From a checkpoint of a small image VQ-VAE: 48-pixel images.
Rows from block 3 of the encoder of a small image VQ-VAE, named by matrix and row number. Rows with one number within an expert belong to one neuron, the router's apart. Each number is 128 + 32 x the weight over its row's rms, rounded and kept within 0 to 255. All counts start at 0.
Before each expert's rows are labels from the 100 images, of 14848, where the router gives the expert most weight on average: "responds to" is what is common among them. Only what is clearly more common there than usual is listed. The data: histories of elementary cellular automata, time running down.
# router: router (encoder.blocks.3.mlp.router.weight, 16x256), inputs 128-255
# up: expert up (encoder.blocks.3.mlp.up, 16x128x256), inputs 128-255
# down: expert down (encoder.blocks.3.mlp.down, 16x256x128, transposed), outputs 128-255

# expert 2
responds to: 000 turns on
router.2 [160 146 149 152  89 151 144 130 114 157  73 116 102 161 157 177 120  89 148  99 118  74 194 127  98 160  89 150  80 100 133 137 173 123  66 135 137 153 175 103 192 118 124  93  36 102 158 157  31 127 164 226  48 177 185 136 147  94 125 116 118 146 137  93 162 107 135 127  66 128 162 104  79 147 175 106 138 122 133 126 115 178  96 160 116 165  76  75 104 112 180 140 114 142  86 122 145 115 111 139 154 166  76 134 173 100 118 115  73 165 119 163 128  98 148 101 155 129 112  95 112 128 112  68 161  69 106 140]
up.0 [100 148 147 147 162 136 140 186  86 127 163  79 121  84  92 136 113 163 141 111 148 126 126 164  58 104 154  65 109  91 121 135  68 104 161 140 118  91 114 140 146 110 123 125 139  86 193 162 125  89 161 175 146 103 143 139 131 107  73 168  96 147  96 109 126 144 108 167 159 126 130 152 119 128 140 101  83 101  39 184 161 136 120 160  98 103 131  88 115 126  98 108 188 133 135 154 115 217 147 132  81 111 158 104  74 193 106  79 121 114 157 140  87 152 141 169 142 163 130 143  36 139 100 134 144 114  66 143]
down.0 [136  91 192 203 156 153  66 121 106  75 110 157  86 156 105 117 102 176 213 147 129  51  96 134 104 149 158 144 137 121  73  83  91 118 141  94 137 159 159 115 112 170 124  93 116 163  99 142 131 141 192  83 129 131 184 107 107 102 136 111 106  60 174 146 207 122 167 128 129 128 115  72 140 144 195 137 143 159 104  99 126 104 183 167 167 177 152 230  95 178 173 144 144 196 158 148 170 115 141  95 124 164 171 179  81 122 129  97 132 148 159 115  95  99 112 140 114 131 140 107 133 157 154 130  64 118 184 157]
up.1 [ 94 121 144 125 114 141  86 109 145 153 136 201 153 166  62 126  91 116 109 117 181 141 143 129 110 123  84 208 196 187 126 113  80 111 111 147 103 124 100 132 189 151 155 102 134 179 154  72 126 154 191 107 135 176 122 155 139 124 112 170 146  94 126 161  79  93 135 123 158 103 108  99 154 103 114 150 103 165 153 122 185 113 158 146  87 121 131 148 144  80 158 138 153 137  89 141 127 139 131 142 112  83 147  59 130 108 142  83 132 133 105 148 158 121  80  85 159 196 129 106 129 111 131 106 154 138 174 136]
down.1 [157 133  83 113 115  90  97 125 133 136  67  66 154  98 148 152  82 148 100 116 110 110  94 134 138  71 105  92 184  84 170 121 158  64  33  98  74 116 123 205  92 165 100 122 156 166  83 189  95 130 147 113  99 153 152 143 146  99 112 121 168  97 101 100 121 182 117 119 113 141 115 105 166 112 138  98 119  73 125 122 166 112 137  61 127 172 121  81  96  83 131 115 147 153 127 165  88 139  95 132 145  69 196 112 110 132  86 164 140 104 139 148 136  48 129  95 173 157 151 141 103  89 106 122  98 128  87  95]
up.2 [ 40 166 172 107 138 147 154 143 109 158 159 188 114  87 141 105 104  42 156 106 145 179 133  99 139 132 164  81 157 139 103 155 160 107 138 114 134 120  60 157 181 107 165 123 155 164 146 118 156 123 208 119 186 126 110 126 147 102 111 112 136 124 191 125 128 156 112 124 141 158  95 149  83 136 107 115 116  89 158  92  76 121 151 126 137 134 200 156 129  84  90 139  80  97 109 110 138 124 112 119 132 116 155 118 143  95 118 117 133  59 129 100 119 113 167 100 116 147  92  84  75 132  85 148 162 101  97 186]
down.2 [171 131 111 131 147 126 130 150 150  90 107 181 123 135 113 108 130 124 173 126 221 118 124 107  85 127 171 152 168 122  80 158 101  61 155  72 170 124 135 134  84 109  69  53 154 107 130 168 122 125  63 130 108 110 111 154 140 163  82 137 128 148 104 125 129 108 114 176 135 176 144 110 145 185 173  84 159 109 151  54 161 100 140 143 152 141 108  90 109 204 172 128 160 136 166  78 123 132 145  93 150 129  92 160 101  57 116  88 164  93 145  62 142 164 237 102 151 133 135 148 174 134 139 159 171 125 103 161]
up.3 [116 150  98  81 153 143 149 103 109  87 123  71 148 133 148 142 140 164 141 131 157 108 100 133 179 133 194  80 109  97 188 100 125 193 138 112 123 117  96 116  32 120 107 158 165 170 119  36 124 102 139 105 219 128 113  81 155 139 135 163  94 117 142 111  89 175 117 119 121 147  88 108  82 173  79 124 160 100 111 147 122 132 110 123 146  99 169 137 167 175  86 115  74 145 105 120 125 111  95 112 165 139 101 118  95  69 158 131 155 114 134 171  84 137  90  97 136 156 191 158 133 129 144 128 119 176  87 102]
down.3 [101 168 118  97 143 127 142 106 134  90 128  95 137  90 165 128 114 119  67  90 148 177 131 138 136  82 176 187 103 149 153 120  97 147  79 130 106  97  78 114 137 198 107 134 167 138 152  95 167  94 157 153 163 137 119 145 126  66 101 144 128 192 147  37 124 175 114 104 160 157 121 172  87 181  77 133 121 123 116 172 145 191 150  92 171 113 103  46 114 152 104  88  83 133  66 112 153 183 180 119 156 139 101  70 134 163  86 139 159 106 143 150 116 133  89  94 156 172 157 104 122 145 128  93 105 127 108 150]
up.4 [168 122 131 206 108 161  90  60 117 150 110 163  72 151  96 134  85 112 139 115 183 150 153 138 126 114  75 148 153 150 119 155 141 141 160 143 144 131 171 139 108 150 166 118 131 101  85 133 104 123 104 183  84 137  98 147 135 114 100 129 122 138  95 179 160  76 136 144 114  78  77 132 141 120 127 159  99 157 122 103 128  99 153 149  95 147 118 104 107 131 128 154 144 112  93 136 156 103 114  75 139 149 145  87  88 113  80 127 131 108 111 105 182 113  93 173 113 160  99  75  76 133 104  86 131 127 116 111]
down.4 [104  84 125 130 134 132 140 114 124  98 190  86 106 146 123 119 149  61 133  99 146 145 136 171 138 179 141 154 140 161 158 124  87 145 118 121 123 100  59 160 104 186 127 192 162  94 102  97 143 104 138 120 189  94 101 140  78 134 111  81 134  86 129  73  93 128  98  93 121 142 175 141 148 137  88 125 114  83  82 159 151 167 135 144 139 123 184 178 130  89 126 100 130 131 137 161  91 159 132 142 137  91 127 138 121 130 119 137 159 144 165 191 142 150 146  47 103  94 139 137  41 110 124 116 114 154 159 135]
up.5 [ 72 119 105 173 113 192  95 127 111 114 184 152 151 164  98 131 110  84 106 175 150 194 122 102 147 133 142 143 161  78 147 138  76 175 173 126 151 107 141 138 119 163 178 155 149 142 194 143 121 121 141 116 151 174  93 147 117 134 127 200 111 143 141 141 114 131 149 100 132  93 127 140 123 183  86 123 128  91 175  87 109 127 138 155 116 132 132  94 108  97 132 111 117 120 125 128  73 188 143  82 152 115 108  67 158 108  72  76  90 136  81 156 207 137 157 139 156 138 117 115  89 169 111 158 162 138 166 102]
down.5 [102 122 126  90  96 118 114 140 166 174  97 203 121  86  77 113 114 198 161 120 172  44  99 147 159 146 164 109 148 143 143 172  81  84 123 156 120 113 180 104 121 152 102  90 124 150  96 183  85  91 171 132  71 138 158  99 194 120 102 127 150 172 182 106  66 184  97 104 174 102 126 168 134 151 212  93 115 120  68 128 172 164 167  89 164 146 101 115 111 117 174 151 124 114 110 168 121 134 151 140 114 108 153 138  88 119 122 142 127 145 129  90 153 136 129  93 149 161 150  66  85 139 108 122  83 104  69 179]

# expert 7
responds to: 000 turns on; 110 turns on; 100 turns on
router.7 [ 65 127 177 157 184 160 116 213  72 112 109 138 169  93 105 191 146 201 134 113 153  93  75 177 163 111 116 179 175 139 171 145 164  71 144 145 127 119 146 137 170 171 103 110 132 120 119 207  94 116 139 143  97 141 143  61 155  99 140  80 128 104 143 120 108 130 100 112 107 177 118 168  69 137 164 107  98 148  67 143 126 113 107 152 183 154 108 104 153 148 161 168 129 165 108 183 112 144 121  88 148 100 161 137  69 135 112 115 170 111 121 145 118 111 127 163 129 202 127 152 146 136 195 119  88  93  68 153]
up.0 [145  99 199 177  90 181 102 203 127 144 137 135  95 124 108 108 137 166 177 149 148  95 115 137 140 151 122 102 176 112  56 125 138 135 113 137  92 100 227 165 172 157 109  96  98 100 104 171 150 139 144 149 119 134 140  83 130 142 123 160 114  73 111 188 159 124 160 169 147 148  93 166 150 118 124 131 147 137 115 124 100 105 147 170 135 103  87 116  73 142 124 148 182 155 111 126  71 128 216 140  95 140 149 117 127  93 147 139  89  95 104 104 107 126  87 195 128 103 102 129 137 141 140 154 124 123 150 126]
down.0 [146  90 153 132 115 111 111 113 132 117 100 147 122 142 136  94 172 113 180 114 119  75 157 129 140 169 139  88 104 194  68 105 109 101 139 107 141 131 164  97 100 130 175 145 119 116  56 147 177 173 134 151  90 193 170 105 156 123 161  97 130 117 117 196 139  98 159 129 101 109 131 128 139 153 152 127 145 192 124 119 111  82 131 133  92 163 169 171 125 118 163 205 126  86 162 110 110  76 110 184  67  94 145 170  87 102 135 114  60 152 140 110 123 114 151 144 113 119 102 139 129 124 174 111 106 103 130 130]
up.1 [123 139 131 183 105  94 178 129  95  95 184 156  97 129 131  80 208 124 145 117  93 159 100 102  76 145  84  90  59 180  76 131 115 126 111 134 134 205 130 120  79 134 110 145 132 106 130 157 134  99  58 114 111 129 108 112 142 144 121 132  80 120 115 105 151 179 107 116 110 131 137  70 154 133 136 184 133 115 157 125 170 124 143 121 162 126  65 104 101 139 100  63 120 125 101 164 114 174 120 147 135 145 120 143 172 133 184  81 130 152 105 150 107 160 124  98 137 135 105 139 194  88  91 131 147  94 202 117]
down.1 [169 115 140  88 152 214 129 109 163 185 126 151 143 115  96 150 109 110 189 158 110 130 139 136 121 119 166 152 169 120 167 164  78 102 168 128 110 144  86  97  73 158 102 136  81 153 103 119 139 100 149 121 165 105 172 174 106 135  81 138 107 126 138  96 127 129 114 178 148 135 100 159 127 141 154  62 133  68 143  85 117 136 156  88 105 148 165 105  94  93 190 103 129 136 146  43 119 212 165 100 110 125 126  86 140 121 104  90 117 131 120 138 171 165 140 122 165 152 116 128 124 107 147 111 116 158 163  82]
up.2 [130 125 124 163  86 154 152 140 101 163 189 121  98 100 107 165 150 106  49 135  67 154 160  92 160 114 182 179  91 111  64  88 170 148 149  77 122 118 119 141  99 135 124 161 161 158 156 131 152  88 105  65 137  98  74 109 135 115 165 120 127 159 103 156 132 105  87  92 136 140 147  78 201 139 125 159 132  77 165 144 134 142 121 118  64 138 140 159 160 139 113 106 129 134 147 140 114 155 123 152 179 150 127 119 138 136  96  83 100 144  79 143 149 143 170 109 103 202 173 155 128 132 157 123 177 180 148  80]
down.2 [134 100 158 123 122  93 162 158 171 178 131  98  84 112 120  93 121  39  43 114 141 171 126 138  16 146 161 171 120 120  79 137 151  92 141  91 176 139  94 137 154 107 159 127 159  84 162 140 200  92 132 110 146 137 117 156 101 129 147 171  78 162 120 142 142 142 127 150  47 141 127 140 168 166  74 119 161 101 132 103  67 169 131 111  80 150 150 182 111  77  98  70 107  66 119 110 175 172 213 166  88  99  95 138  72 127 116  67 125  89 113 145 121 158 145 122 160 124  70 107 135 140 103 151 170 136 145 109]
up.3 [ 83  97 127 140 107 143 130 157  37 116 200 136 181  84 177 132  97 169 101 142 119 176 130 128  49 135 169 197 108 140 114 115 149 140 119  27 124  93  90  87 120  94 111 118  55 157 127 131 168 121 154 161 134 105 126  75  91  85 160 181 154 186 130 109 177 148 131 108  95 162  87 141 150 100 159 123  59 122 143 118 137 122 177 123  74  84 108 114 137  96 166 123 132 124 160 125 122 159  73 135 170 112 147 123  94 137 142 163 117 155 167 167 105 156 144 160 187 141 148 151 170 124 164  94  91 151  70 113]
down.3 [114 171 139 139 123 104 145 130 192 113 123 131  82  65  89 130 157  75 114 162 112 156 113  93 151 108 188 106 206 153 113 184 161  94 198 120 128 142 111 117  94  81  61  90 117 111 140 141 123 116 130 106 179 126 147 168 162 151 139 101 136 159 157 152 112 101  77 117 128  78 122 160 195 166  97 123 109 139 172 132 149 139 169  57  92 180 138 148 128 102 110 136 125 140 124  79 151 117 140 142  99 159 167 127 131 144  62 166 151  82  89 114 111 139 117  77 147 102 120 135 102 150 104 175 204 115  57 164]
up.4 [134 144  80 163 104 157 101  90 149 114 107 101 144 195 148 113 168 167 151 113 130 140 242 102  85 152 132 134 102 135  94 155 114 179 140 143 202 134 132 156  80 123 139 154 136 151 105  85 161 127 141 123 137 153  90 180 145 145 109 106 124 133 111 147  96 160  82 151  98 132 119 105  94 155 180 128  96 124 153 117 133 194 147 117 138 155 156 135 129 133 119  77 109 136  49 130  84 166 163 169 180 154  82 136 169 101 111 139 110  63 123 125 130 102 123 141 142 108 100 112 160 143 106  60 176  80 118 112]
down.4 [ 99 184 163 122 116  99 167  73 138 135 139  89 191 127 143 202 201 144  74 111 164 193 164  85 141 100 149 134 120 158 147 146 125 159 144 151 102 122 122 133  89  49 159 133 116  85 190 126  54 131 106 168 147 128 122 160 215 137  70 145 135 110 122 110 124 143 122 132 141 118 191 185 168 145 122 154 149 119 173 132  84 110 139 120 114 114 147 164  79 140 123 116 112 132 120  98 139 152 104  82 150 137 102 134 134  97  68 143 150 113 108 107 108 139  84  80  62 130  84 117 138  97 115 207 143 143 131 164]
up.5 [ 77  83 137 143  98  88 119 143 174 129 145 105  69 117 134 129 116 154 163 140 147 130 157 131 116 113 171  54 205 159  99 111 137 143 123 144  64  67 124 103 193 130 122  95 160  61 101  90 101 148  77 172 137 114 138 133 167 123  54  96 219 108  91 116 140 146  71 195 103 179 112 137 133 141 146 122 113 164 189 138 140 116 142  90 133 102 160 140 130 140 103 107 131 141 132 130 161 150 135 113 169 178 105 124 132  72  67 115 129 102  89 103 109 194 172 131 132 135 183 140  67 128 126 151  99 124 124 153]
down.5 [ 87 148 155 147  87  93  96 107 154 168 149 109 181  73 146 126 105 193  98  48 140  81 100 102 147 100  95 139 122  86 180 147  87 164 140  85 131 152 122 147 121 114 119 148 124 112 166 128 124  74 116 116 134 141  68 145 171 181 159 140  73 148  93 136 132  68 163  70 158 123 160 132 148 134 122 154 113 133 158 220 113 106  79  97 168 161 113 117 138  58  78 185 164  97 171  79 146 145 106 140 163 136 133  96 105 169 181 106  87 133 163 144  90  74  74 152  84 127 157 150 130 142 121 185 204 140 118 109]

# expert 4
responds to: 000 turns on; 011 turns on; 001 turns on; 110 turns on
router.4 [125 164 139 140 126 134 114 114 126 138 132 140 171 143 124 102 100 131 205 142 130 192 153 146 138 114 114 120 163 100 127 167 137 151  85 195 105 138 151 119 143 116 160 103 116 171  71 111  70 141 148 194 117 129 110 106 126 138 140 151 173  83 138 112 101 142  95 106 106 121 151 155  80 146  78 152 106 119  76 116 104  96 107 169 153 147 118  84 102 119 161 102 105 107 112 133 153 156 154 119 146 156 168 106 168 136 114 109 118 166 175 161 128 173 157 215 201 122 159 120 135 173  84  81 148 128 123  85]
up.0 [129 150 152 112 166 157 123 123 128  97 126 145 134 200 140  66 130 163  64 150 127 130 150  94 140 150  97 124 118  89 118 166 142 156 114 103 191 159 162 136 128 136 153 178 126  86 105  88 186 158 166 109 118 164 137 150 132  98  81 164 114 117 146 146  80 147 149 137 164 110 140 145 144  82 141 163 119 158 147 108  99 161 119 116  99 171  75 136  99 123 131 143 168 128 177 124 123 125 134 113 163 142 101 120 185  63 116 119  67 106 122 111 123 104 180 147 167 156 105 125 141 196 137  85  75  99 183 134]
down.0 [ 99 105 113 175 155 144 101 107 114 120 160  95 167 152 154 104 106 128 104 104 150 162 167 150 155 116 123 137 112 147  96  95 144 120 124  94 106  80 127  85 116 160 100 200 180 100 123  49 122 115 182 112 104 130 139 114 156 107  82 142 101 170 152  52 106 152  82 121 185 104 165 147 141 102  82 143 160  79 187 197 126 124 119 170 141 125 123 122 178 106  91 126 104 167 181 155 149 100 125 167 174 177 164 121 112 132 179 193 107 101 100 122 133 110 130  65 111 161 175 175 118 124 160 119 131 155  49 126]
up.1 [100  87 150 116 134  59 154 168  88 139 144  89 136 174 134 194 154 146 100 169 181  84 104 196 150  97 108 188 118 151 128 123 116 113  87 127 135 120 176 138  64 149  84 139  98 159 122  91 127  78 126 121  88 147  85  82 144 154 161 144 120 165 105 169 186 111 148 113 129 167 110 185 109 155  90  96 105 116 120 180  94 162 123 131 100 135  67 120 145 136  64 137 121 164 135 143 108 105  85 136  77 164 147 105  94  90 122 158 157 113  98 100 114 156  68  51 210 147 113 122  91 153 160 152  93 152  49 145]
down.1 [ 88 121  72 121 148 173 133 108  86 178 177 156 156  65 133 170  58 138 151  87 144 132 158 119 174  80 168 109 115 167 148 118 128 145 105  76 110 122  90  64 176  98 117 161 162 186 114 158 150 126 113 159 168 145 131  68 129 110 174  99 124 156 116 104 128 166 141 106 131  67 175  72 155  93 100 139 116 136 131 161 155 143 154 114  51  78 160 124 105 121 128  93 125 150 132 143 110 166 138  97 116 144 142  77 121 194 101 162 122 128 144 175 144 108 114  68 111 141 111 128  69  97 122 109 123 144  95  63]
up.2 [ 62 151  88 127 123 174 127 141  90 185 140 115 186  65 128 143 114 140 105 187 134 137  65 119  96 102 132 142 164 150 164 133 131 154 118 170 117 118 101 122  90 138 113  98 184 169 185 119 167  93 114 131 142 111 103 127 179 171 127 113 110 147 152 146 134  88  94  95 132 125 149 209  90 154 117 114 100 143 135 109 144 115 144  77 100 108 141  77 108 124  90 113 143  81 127 141  98 102 145 126 107  97 173 102  44 119 124 149 105 128 119 129 164 111 138 127 126 152 145 146  66  94 202 169 129 142  99 150]
down.2 [162 100 122  76 143 116 178 134 168 161  48  82 117 167 144 120 129  75 109 144 109  66 127 148 119 147 141 154 113 198 137 114 169  98 138  73 157 169 100  63 141  72 171 121  95 100 126 131 160 128 124 150 179 132 135 127 114 100 122 120 120 196  82 148 184 145 143 129  93  76 169 130 108 139 166 111 189 107 122  76  62 157 160 116  80 135 138 172 193 175 116 116 137 129  83 106 138 142  87  81 126 122  94 173 118 133 116 112  89 115  94 152 190 137 124 116 130 142  96 119 154 189 173 101 159 158 134 209]
up.3 [121 112 165 127 109  98 123 186 108 114 164 160 126 118 117  73 136 146 164 127 108 130 149 115 115 135  97 136 106 117 143  96 115  93  65 103 168 154 173 140 101 185 159 152 160 122  94 135 135 141 163 121 143 180 147 164 108 113 199 123  84 144 102 143  84 149 141 144 187  84  89  75  87 135  94 117 109 110 104 127 151 193 152 151 126 117  83  82  95 127 134 154 120 121 139 108 146 132 115 187 138 100  79 112 140 129 153 132 146 127 130 139 129 183 104 118 189 128  94 119 125 151 121 171 163 163 131  74]
down.3 [132  84  84 106 119 134 111 175 126 177  73 154 140 123 126 165 131 176  80 130 101  82 113 174 145 168  70 182 123 109 144 120 119 146  63 150 160 102 126 191 131 139 150 123 103 158  88 133 179 125 128 138  66 134 134 121 143 128 137 148  77 111 105 104 100 134 163  66 134 128 116 109 128  56 165 111 111 149  50 149 139 152 130 110  98 127 121 140 103  75 139 158  66 132 176 123 161 131 146 177  84 118 114 144 114 180 141 103 170 166 185  97 131  49 138 147  99 183 148  63  79 145 192 121 121 144 142 130]
up.4 [128 147 145 161 125 132 137  69 132 182 147  66 148 186 127  92 217  95 135  90 152 129 146 118  84 128 132 149 209 100 127 146 129 174 153 107 133 152 159 157 129 125 135 110  98 151 157 143 115 100 132 126  81 109 123 138 178 154 125  79 182 157 168 143 158  81  78 133  66 178 111 143  90  86 107 144 154 154 110 166 108  81 134  54 167 116 117 110 115 128 103 114 149  93  76 119  97  85 161 126  87 168 106  89  54 106 119 126 124 117 129 113 119 152 152 132 145 110  75 166 143 101  93 128 157  68 125 162]
down.4 [174  90 117 149 164 129 120 114 148 116 113 107  51  82 118  87 161 102 144 166 183 134 153 110 134 145 165  91 155 110 112 132 124 178 195 152 203 110 105 115 164  17 137 120  82 103 148 134 113 127 170 107 126  94 103 132 152 156 103 144 167 137 121 164 117  97 124 156  79 128 159 142 140 116 171 122 148 131 192 143 104 140 156 106 159 156 179 165 115 139 129 159 142 105  79 110  78 127  84  74 152 176  90 148 118  46 136 135 143  81 101 111 109 129 142 123  87  87 197 158 147  95 135 146 143  82  85 149]
up.5 [ 79 143 127 121 139 101 131 131 126 128 174 123 167 135 108 107 185 113  94  89 190  87 167  79 115 139 104 194 185 120  96  86  51 105 201  65 155 166 149 157 151 108 170 122  81 167  46 152 164 143 153  72 124 161 110 129 108 127 125  61 132 108 116 142  98 110  65 121  86 169 133 101 128 128  92 127 111 117 143  76 134 167 103  90  76 155 167 125 148 102  82 103 131  88  78 169 133 178 139 112 127 114 160 120  96 100 169 137 152  94 144  85 175 136 124 133 138 105  42 150 155 127 117 105 166  61  97 145]
down.5 [143 174 125  97 132 151 139  92 119  81 123 159 151 149 171  67 164 118 126 116 118 145 132 138  70 104 141 117 137 124 120 139 140  84 143 193 119 126 123 147  93  71 174 139 101  59 148 124 125 124  81 161 177 111  97 164 173 151  62 101 191 177  64 160 110 129 108 107  79  95 124 143 106  85 153 141  93  89 147 175 127 177 189  72 115  96 140  94 130 188  94 191 108 101  96 127  90 152 123 120 153 176 120 159 132 149 109 122 115  62 134 117 142 111 145 161 170 136 131 160 126  78  94 162 170 155 144 113]

# expert 0
responds to: 001 turns on
router.0 [127  87 148 173 136 163 154 117 135 139  92 136  64 101  90 144  96  82  93  89 113 147 129  88  90 155 139 113  78 170  74  81 126 161 168 135 151 142 124 156 188 160 138 119 133 102 172 160 111 148  71 169 131 122  78 146 111 148 151 174 131  98  70 187 153 121 181 120 158 142 176 122 110 122 137 176  86  70 146  92 117 109 156 126  82 118  76 168 118  94 168 154  82 145  91 121  97 189 160 160 172 148 128 160  96 169  94  77  91 131  98 135  99 130  99 125 118 130 147 132 128 113 135 134 108 183 127 154]
up.0 [165 131 131 116 126 121 114  99 198 125  38  96 159 113 137 122 151 203 128  78 105 154  89 155  67 145 153 133  96 151 151 154 139 132 151 123 153 150 136 149 126 150 147 143 128  71 154  96  99 118 145  95 160  90 156 109 196 126 117 108  97 126 102 128 123 109 127 115  50 116 120 124  69 113 178 123 104 143  93 181 157 138 111 159 131 157 123  87  99 119 101  77 104 118 107 144 101  68 107  50  92 112 119  94 128 106  84 134 117  84 137 109 143 128 153 168 101 144 180  74 144 101 196 129 116  58 161 128]
down.0 [ 38 135  90 172 109 120 134 100 115 144 149 132 134 100 116 127 118 127 110 108 123 135 149 106 161  95 247 139 170  78  78 196 115 171 120 192 163 111 131 118 148 132 164 114 116 114 120 115 117 154 124 114 116 129 122  99 145 125 125 143 133  94 129  87 136 129 101  94  81 123 136 123 105 171 129 172 156 100 150 133 143 145 116 103 127 106 120 151  99 127  61 176 182  64 132 134 101 211 130  85 125 147 133 104 128 114 175 148 140  99 121 101 137 191 109 130 146 105 197 143 127 102  80 134 132 156 115 135]
up.1 [122  94 141 116 177 136 101 122 133 122 131 123 123 119  47  73 112  78 183 113 145 112 167 114 117 149 174 123 159 151 173 123  97 120 131 115  48 112 183 143  90 155 161 142  82 193 149 110 150 124 169 109 137 120 117 139 108 161 144 123 120 115 160 142  73 167 148 131 114 129 135 128 143 105 114 125 147 161 110  90 131  87 122 183 159 135 175 121 102 108 185 174 156 133 128  82 149 182 178  55 134 137  80 138 170 107  93 152 168 160 133 100 148 136 116 144 196 153  69 116  89  73 108 131 182 164 163  94]
down.1 [133 171 178 105 104  65 186 201 112 180 118 212  85 129 102 144 118 145 150  91  68 111  62 186 172 161 128 133  74 101 129 127 140  81  70 115  81 146 123 138 148  96 146 135 121  84 161 134 117 126 107 148  93 150 139 118 124 121 111 115 144 121  66  82 140 153 184 134 123 190 112 145 136 167 181 137 176 115  92 104 151 118 133 177 132 127  64 162 105  94 161 118 130 156 137 136 149 168 167 114  64 115 133  88  60 167 123 143 148 143  91 144 133  99 145 162 122 104 138 157 116 163 112 125 136  85 169 141]
up.2 [124 121 155 106 123 158  81 121 102 121 169 156 153 226 141 192 129 149 171 114 120 118 101 183 142  78 161 117 151 101 182 184  80 155  75 145  52 135 115 177 102 119 160 167 138 143 114 174 112 143 104  95 166 153 120  61 173 140 143 124 124 142 117 109 132 137 159 169 114 135 154  86 115 121 155 131 124 148 124 122  55 129 122 155 130 143 134  87 148 164  82 148 187 117 152 101 106 137 127 130 101 135 109 168  81 104  70 210 133 148 146 143 164 155 114 125  83 143 167 124  98  86 125  54  85 124 157 132]
down.2 [236 105 108  76 160  87 148 170 154  84 143 135 157 162 122 156 144 116  87 163  97 116  96 147 126 139 163 182 116 176 110 137 123 129 195 148 117 133  98 190 160 123 161  71 147 159 160 110 138 117  67 145 135 134 172 173  89 183 158 147 131 136 138 102 160 120 151 110  85 133  72 145 148 189 146 105 153  77 128 127 137 143  65 105 148 128 166  53 194 148 145 133 114 121  63 140  94  92 143  83 146 117 115  61 132 186 123 125  88 101  87 129 175  67 181 178 149 125  72 118 110 146  83  91 153  94 158 121]
up.3 [ 84 104 105 202 119 158 140 132 100 143 153 150  87 113 126 112 143 107 102 185 129  88 154  86 198 103 130 109 149 150 110 113 152 128 147 178 112 108 147 122 146 121 108 153 148 120 131  85  96 137 161 121 154 125 114 128 120 134 122 158 158 123 135 121 125 132  81 132 152  87  66 194 112 112 113  53 103  92 195 112 145 116 172 151  74 133 118 131  77 180 139 118 162  83 128 121 128 185 119  93 133 117  53  81 135 133 132 111 106  54  55  82 146 146 169 183 142  84 159 130 115 149  76 175 150 122 134 138]
down.3 [134 154 138  79 140  96 112  91 137 148 115 135 162 140 123 122 144 143 133 153 132  83  81 150  62 102  92 111  87  81 127 102 127  83 122 111  95 189 138 121 112 142 145 158  40 172 104 207 163 154 190 119  96 130 135 103  71  97 150  99 128 108  60  99 152 138 137 107 158 146  96 145  77 183 156 150 129 141  68  81 142 105 128 128 151 149 132 112 105 201 157 113 126 179 161 216  76 127 149 148 123  54 132 107 113 153 127  78 141 144 151 148 169  93 172 123 139 133 152 131 107 151 168 111 112 107 118 122]
up.4 [160 113 146 161 113 148 124 141 188 115 145 169 106 105 147 159 150 149  91 155 127  96 148  98 213 117  71 110 151 180 129 104 107 119 132 132 168 138 152  86 142 112 115  56 159 148 167 128 106 116 152  85 120 107 141 100 195  75 106  83 158  45 124 149 121 141 133 147 136 147 144 159 103 137 154 130 141 135 174 124  78 155 141 158 181 103  81 132 100 174 144  81 152 135 131 126 174  90 147 121 133 169  93 132 139 199 128  82 103  81 103 132 132 137 138 138 136 133 165 147 108 160  80 161 121 109 117 214]
down.4 [143 147 155 196  95 163  66 148 167 122  48 132 197 128 171 127  95 157 120 150 152  89 126  69  99  67  97 148 179 139 180 214 115 123 128 130  98 129 116 134 111  93 166 108 117 114 115 170 119 127 198 125 133 153 126 111 188 176 124 169 118  60 127 128 179 134  64 150 122 174  92  69 126  85 130 143 139 156 106 119 128 120 162 196 157 136 101 109  89 138 145 143 110 147  82  99 140 166  93 154 117 176 131 121  71 120  79 154  96 116 147  63 122  93 195 171 112 135 140 101 152 135 153 194 158 125 155 116]
up.5 [ 83 129 178 152 146 156 131 174  55 140 111 143 121 104 102  70 103 158 110 138 177 168 135 107  76 129 113 117  83 131 202  98 135 124 116  86 172  94 155 149 104 122 151 182 134  77  86 174 154  70 155 115 173 116 120  80 124  92  98 149 101 101 115 169 126 118 149 155 111 132  61 165 171  93 122 163 110  87  63 113 138  82 116 113 182  92 179 127 101 173 150  84 109  95 240 149  96 124 126 160 135 125 108 102 130 104 124  62 147  49  85 126 112 196 152 155 141 180 122 141 166 102 127 148 131 169 153 123]
down.5 [145  74 124 136 149 134 154 122 120 125 129 112 160 142 139 153 103 181 138 113 180 168  90 175 161 150 211 129 183 155  76 145  79 120 112  86 106 141 139 143 150 111 146  69 132 104 108 127 163 149  88 119 173 161  85 119 147 150 130 156 186 109 102 111  99 148 104 123 125 179 125 125 121 132 102 168 122 132 189 113 123 114  87 125 160  87 209 172 159 141 155 145 131 159 115 125  86 129 140  76  49 197 119  76 138 121 126 133 139  71  80 131  73 139 170 140 121  88 134 137 106 180  97  95 102 172 159 142]